Rows from block 2 of a small class-conditioned image flow-matching model, named by matrix and row number. Rows with one number belong to one neuron. Each number is 500 + 50 x the weight over its row's rms, rounded and kept within 0 to 999. All counts start at 0. Numbers have three digits each.
Before each neuron's rows are labels from the 100 images, of 14848 (inputs lightly noised), where the neuron reaches its highest value: "colour at peak" is the nearest of a few named colours to the mean colour under the peak. Only what is clearly more common there than usual is listed. The data: drawings of small networks of dots and links. In brackets: how many of the 100, against the usual share in percent.
# fc1: MLP up (model.blocks.2.mlp.fc1.weight, 1024x256), inputs 128-255
# fc2: MLP down (model.blocks.2.mlp.fc2.weight, 256x1024, transposed), outputs 128-255

colour at peak: grey (99 vs 65.5)
fc1.320:561514485579513496463566540513556405428496514384439531480548571511584420472463478482416563494516517465540503633535514474450581455429481506551458529575598471539575530514569538503504476545510445567472432476476513428565471500523406427441524523542540492473474576434452539483508518429469574501615517511469451443457511523487522534536509392502535472467575555401519539482549419554508516392572
fc2.320:530575525401487519414500546538431541495570483392570581536522586550645515509584481592528395473420519465522528577457463483528526506491507513421461497379401489487584504500531471491463461559481491548466456595405523446460523487488415526536526495503616440534565548523508516460474553504523466497578523525484501537464447503534523450563588476418526507496487603458514488488473554415461465452429

colour at peak: grey (99 vs 65.5)
fc1.748:560585539421456403491438532474579482498549579446391428484576446553475435562500461473443508475561506492522497469511489476569442522436465518459462451517451489598537634483434541431414560449471429480559528523525451543468510507490499433539562437468498442480529507477494475513484504550482435551444472413435529476568543583529526549530436536512410489501534463524488572444475462423542445532548
fc2.748:511502487554480436538469551618459542586446501486547443449520525543478491489423503499338523435491519499498323495469473518545485488468537472549544545516554426448467492402486447494435482385483498544481546501567446479512522522465484483418410525513517574456456494568552542526534507536499466500456462441535438523554435607486516521491521442475540541467491567494443524624488571512460537470567

colour at peak: grey (100 vs 65.5)
fc1.36:400559418515470506552513502426476435519570589446505476537482483456560486583459443516462524546539443549489479365456496553454446477466503435492535511463554587478359524488514578500441463507459572462505431529516551520563562454559544478472498508483525480456516523585497581496397443481573488431498480454540584448536490531480507496619572489470524510522570485466545494544442391509478450517576
fc2.36:430497576490576549515514445555521476536469497536475457475422517529499505556502472460507453532405512483519445453551518529481492429458499494510450613487509430473432444470572492584630500455501401556455496461501496592552545418558496563562426548422422471544476444415472418518435502513433441496497513427561519617500449472473514542438488532554484499618508399551484464426562573460562438478531

colour at peak: grey (99 vs 65.5)
fc1.167:497474451566584531433466524518512540438475451503460519460545439483499583562502440488481504529501473499400558449483496480478531467555522422385475477524414408681462445497581582541564520509453508485542499462456461443458535529475451581510434476440393515514563475553435446459456544504483438535539490548585476497515498598528582500483464442611579470510556503506482560460455472509539485490624
fc2.167:504557560486564528506530564472474539527490499520512495473473493557480422454505492492521509522442492480508446447431409464475461508520495479561484520512514549420469528497473553575429568554601524523461521553489400474505431512493563461482418523570601425528532450467496445437446446428534455518442525521539459422524432588565519472516433573446502432458483498472561464567549501664457404469394

colour at peak: grey (100 vs 65.5)
fc1.369:529545507529404389466535578414479451543538573411478478490510462501453505514497374523441548524537504471550445489521484517427504512451573498487478370506558560488409473531447480439544496479424462520463517554468452483407521455543413397457470489580501428477478543535451478543526440547453490496591579538444522477508547558569483376633536480512502501540523480565516547502544441477484462507449
fc2.369:436471495530436597466556549560483497468588557418519504527466433528428464493473358521475477491481461511590466468417535490450475441425577547530390615470483499464434414445453549442440528475547562472507537431524446480585504502536420584510467608532527477493435603509581530498453482549475508474639506506488453487579555545536553620457503462501506530558424460444550456549517530533521483454498

colour at peak: grey (99 vs 65.5)
fc1.409:510539559490564516468551403461510508472501437541472473499426511456608389466512448501533540449490523468494530574457446408533506504453549499509470492509504472503493508415580544452492481500564487566557504574617518508475564470482527444587530450488466571533512491497447569595428502414459512447502496429488531501499524462342513497523509491532505471569551509607474454511521442499485463463527
fc2.409:439583467534466509497507498499524448473405447496490601579499538407529559565461506564507497602470456443445478525590607534492575531423451533607408459514535492536528505503511536516473503512446511552488478412564576495534537498428519529417498482457512515547597533500528609452438520328480465596499536492554502525487513458572488476453494433535532484602554509584450572491516573555490448416553

colour at peak: grey (99 vs 65.5)
fc1.541:489586395494547552469535504517528499534482557438608512529548496535510530541584452513577519493471567497475476487399403521483511518464514519504519520473547453542525515472507503514459493533653528557461564495476498468478449331523485540553411535487473551500483585453473448430537424543495492499510467574506480520563499351484559509448563455501440479477587425446504447487548528471462440506514
fc2.541:533607544516523451511562529490460527544610508461377479497556510511476505480382478488585468498535561523454498469586590449441534483461512532545512453510435396501583453517470547471527496513387518536447587456498462535488430345482438460456576499512459558500480562586510502478515494523534534537478519547468507496603498370543510486607515517501535456519501396446508488510446520566475461476539

colour at peak: black (55 vs 20.8)
fc1.11:459486528563495473512538530504556582463457528476513436477576482526516564567504426489418485476575554587514489580448479530467478486477574598549517386492505530530572557483487419460596523451518525533457501514464469488532496493516498498517539539564581466541471501491476497463520491605486453493501406558481587472542376512438519484480498613556458478500517496470460494582529508490571530473605
fc2.11:503575520586565433488557538530554500481462506439508522582498488491492532599468556437507513511536405525454548519457502529528548465481495491509527547446424448497530559546471454457495474492613501500507502491607489499426463487625404518509556463566475461532584538566438471457445488474485505545533500507513492593462460539477506473545482476487518482588539439571442382473483459514519522493462

colour at peak: grey (99 vs 65.5)
fc1.584:441495442518379475568549516480457552431553480536461454401498520504463490577434506461501581484531470583473528392573398417502529564572491439570497393519462513477517487453553474493400564588552627529547444578472586498532479591400451488492366452548528469499521535508501519479510476417581473513536421531532507464501472563498566451492556556551545458475511532454500430605593530511382412628549
fc2.584:483444521463351556475490527473547393521490484531527503520425464513433528483494506543540435538579516509478543488450653478525505535632538423504488628423541526489563458487539529469528484489467396502543409551493572505535423547539527466496547573462539531492523521516504516478470551461550591519549504528513444512565426477565556557574440455378558460534452468544522471507443444545556480437509

colour at peak: black (63 vs 20.8)
fc1.717:589526464475493492454512464475494549488622517434513475499534497503427463476573481452577492552462567503438574439477430439464445407488545501511521466489383481460512492431467590458439529471479437467484589448452534531460432489503462566492549497490423481457514504452525451573541485477594517578514442458465515542487615497528452505475534515574468516556391448505440391624526471325479545528482
fc2.717:521545469451411614468595518490525548449537464393634490544522585521518613474488465507524427494573517448498499479485446576526395490473384492540550481460413519564525468574485502525486485570436471474534507484474391473444476493429454517610527427543468508417464464543475598436542434442558561532453551557497527516443506487494486567553525487466534447404495416511483569525557499484535599546464

colour at peak: grey (99 vs 65.5)
fc1.13:495524583534505500538541474598598465564491494429478457530503500503491470490472456479499503518560499454513503481429581423514437483534450512539522495606475502394582487492490424439508525537552522521474515500496619493555562497488425524556562524563503461463589538504520485533435375480601493511515662450549552581573529471558519610557508343439539501517553446539528523526554476499485472610536
fc2.13:610426518545470429460519504514484463478572433519542512463519495469618525476518497447467487548462465480403461487450463561482501488477517521405555485486591575497418467380562439493508476446564571555545479529471516504459552483589514552518495466446440529480512459503471488505508520447615553535463553525396501441522520614479483610487503559506429596461530529447538524430533607492546468524505

colour at peak: grey (100 vs 65.5)
fc1.116:562446590500460518521550468511564514431377505429488461513363479526477398512503546485538496530601465579547492475493482499488536482465566437482483507485593388482466499529547500487490509600523571432533519526370462456548387532500498513520504540483468430497556480454496614550491580521472451474534577551557456469502476449493452476439475428488394548505449488556528545495467487516480433475559
fc2.116:575445458493450451496536486458502477507581562507476434597407613540496429511368517441523419524447538545523532458504484556467401519490517414449492509586365437602469487475503530466416515522434447480463507518489510495441472560459549481501375437491468422495511623621473543561488459413464549457499530490407504561519484493495518522499408502533591629493543445517493426496532540555518611515506

colour at peak: black (48 vs 20.8)
fc1.501:534514486414521472584530519495483489416446532465556549464496531472493494514469507447439467489504526516416491504563517470529504526586517441490552593533503466489417524498543522445505462547538480536529481505470531492478472470526522517479516455502367522507481523512590554606442478503557513376499409336529514528447618312501440489604485497549381517560518524466469543501517424471455519475515
fc2.501:507474570463527542515497495515569552560464558509597445503405599478563596512466497544448470501573489469498532534442394435543498438511456486480551555595453446394445445519532505404332565560453538406409428422526511453525486538556453486472515527542530519511463508502540472532620575550463564505472583474567520562503516551530448470503491539385383480486505474565514551490516457496518472573474

colour at peak: grey (100 vs 65.5)
fc1.560:570467473536565493534628555475462479423489484518552470473418508505544400495442422522543530523548506507355479563478462508533466433532525473509503577509487448564462524458426512517469453556540485457476503467563510499425542450474560477588444545611456517522529572576562399546588530432549480501494541470562558533533517542465532553439560517332477493520463510511435452522493398489537421465448
fc2.560:422414546526517447516574515506591547485514542491509512437521427468504509470622581546487569474510547479425494513507508475471507534565448514529547509541572564391630604481481522581560485532541520402443479533440496529516556467550476553511532634563505498497574456416470442493394484472589490596539524434592496472493530509523514439373567565504452423542476500526522429461431492538484467509521

colour at peak: black (83 vs 20.8)
fc1.733:475468535465559480468427408436483461409421510447474437596401483606548506522470460517523496539423465402483552494507487514553454412519468592472522566483472490503408511388539485527392442497548560552444438515489491471492520540555568482576490460479563429500579478499378479507525515472617423506483385518419402563388535572477451642500482401510457424479505511425416497434522471437483487541534
fc2.733:446480433496531511483498483500519541357402452433515462505357440534575583512495579561538563543425521497583497514505377444480515599501496565504544486448543515453552546516464580479591485489438489515500441469517533438557483529468507442489518426485632509422557469539512521521543477478600479529471576473472518513505476456415506392497621502486522398468481515523446462544409556542524522561521

colour at peak: black (53 vs 20.8)
fc1.651:473495480423491511482482448483424531456428488469575546552514449457511515369456501565484412475628585543471471469550486443468530527472510464533501501499441467390528479547566492430419500520557484500431516427559565434445571485525603463500463513501472521507409553468422459522462475490440478491544453561639485530502399451540511534526382459536538454485596544459528452409476543468422515535524
fc2.651:554549491453447528580500545624538407548557572476520528511568521628451519404526535548486566421511429573459584514553493441458479509536483496477557476482500526537543527506502406559476506514491388498575516427457404510459512636507473424556535422591550576484467314590572515533553539495507406538551519451483490501515515420501544491495450555505530466492498577515447414516502485424455461440497

colour at peak: grey (99 vs 65.5)
fc1.588:564516465477494481552541500524494431460446551569514486475536418596457454518568524587456588540468490552518456572521509593512387436579575385520413513492540562573529541529502509488478462500564546477542440490528535476509446477540539518506532496415450567519475548451488556506483455562504449611434447459514496427446473517482524384501519405435556486471556416470471458362546499377565476520510
fc2.588:547522520528509502514551483478517542461586477532464514486533465617455522433483495408468418428519518511482467510484463502533415512572481335470387437478502490487520503450551463566552467492491470461518398456560575529517418460451531528480504469419467389535432568546525511532521459538552504575445523463531502558434454537537450587488502440621429515440435411508426547614398536588455499560519

colour at peak: black (45 vs 20.8)
fc1.260:491464586620470447512497510487539555418514506496386431433473430511527496598503501451453529453558543508525536444486440405420516521543518578490528444451536547524551502454522555477501535492460473550518550488585518557477506475454451486550469520541423453541449461532516430476554574485485436469496534522464441523500574556453514571499529499592493408495502497524473527600540451333555462501534
fc2.260:506549399526519496481583568540553475470494484448484456550492501522572541481517530550507557529627434533452521539538584532480497453450536476436479560505381565428548520532473499464585441448544483510542491401533531480472551477525448506531565466528413536523446490435520424449437484490468508528475548470517441552454535529489534435573561433592506447523514496623450524559496467520543491496519

colour at peak: black (52 vs 20.8)
fc1.534:499508479563552518471451337586456428560435467507550425391429452478431427390493516545436490474556489471501509388530564565455474464546622517546530604487484493494402527470502558526458566554488445574541481529322486509499479525500542493439540508538461627510498445403411517467457513412469431404433432464557502461503513548426524480492527529468525502555536460522463487532472507412457528471430
fc2.534:520423452550507456632487445586450473499550537422580415543605471521564548489485463375572405470474421516508558519382525483530496442443513505515546535489407440536490455519507499585461479515528512542410531547548587508467545457507610514450464526568541488544592553497437458502547534510527549525545534544470444446495491474448512528469443509532510439564538576588448485524502473515433432440454

colour at peak: black (48 vs 20.8)
fc1.394:488474501455334542605472557571493470475486586447499489486515469478478440409457447475487452531490434540416455525475481438545581517490613590539462530529468491598540485436386517507545556542537554496521523445432560441541580464546551480517599494562484523540518480489496464582514443446546492492588521555469417440515488528510501401477511585491515502469443389546472491439475633517468467559562
fc2.394:502480541528410468529442486485504418564550557475467524498508507388465516586528498512487510470581516549387486483453425505466569592463486523507410567443494482548446509535461461520469504543546543518507570458525491498426497492389470414421539439555465533544498416452544460504556515442536505449578509513516556432493434524435499431467475473455474491482482392502492617528550485597464540507442

colour at peak: black (46 vs 20.8)
fc1.340:451520402539460433535432510428562427484524433481531412593444524526458479539563526482418582428500500545520535532465519551586461437445448432549528527500570568522572516601458459531541468497507394660546529499492528483506518427503442494526456487523531504541502515533540455572423438515432560464456413480535456544506495486476443508565489499439497468503505561474492452560424612549489519623419
fc2.340:591491508551560483586513475483504463483434511523438406568575511454504447552517495542430491403455443468462534470537458393473511520581416533457505421520557435596561473515482548487302537539491490495486484527477460533514515511518403534511497449503485538493502473530517423530545527582553486530433607489401552512471434415440565478445382427528431536584545526520559499595540589486536485494547

colour at peak: black (67 vs 20.8)
fc1.563:459523531579573400495487379496600526465412473510471433472486449535442544537505510424519605540571585488520530485502460504533538442533552538536479603573499529460562494524497557520585491574417379510468551526495496514474513474510517518565538421467478471459418537507540450466500490631531480465496455400531501435467586507518435497551546551502547433514450482486550474680506430475558533491626
fc2.563:448500464498501540465685474512492482544578439453527486552439447511571500616492532521564665489559422522464507403622596479537431529504506467447564529518469517582513498475464443464620520532533520467591504469534482454517519529492386475492504385481375549400411505504513485492557448506483503466486508526553511555456613499490507492465545476624473438484471455558497526471462539602543552487513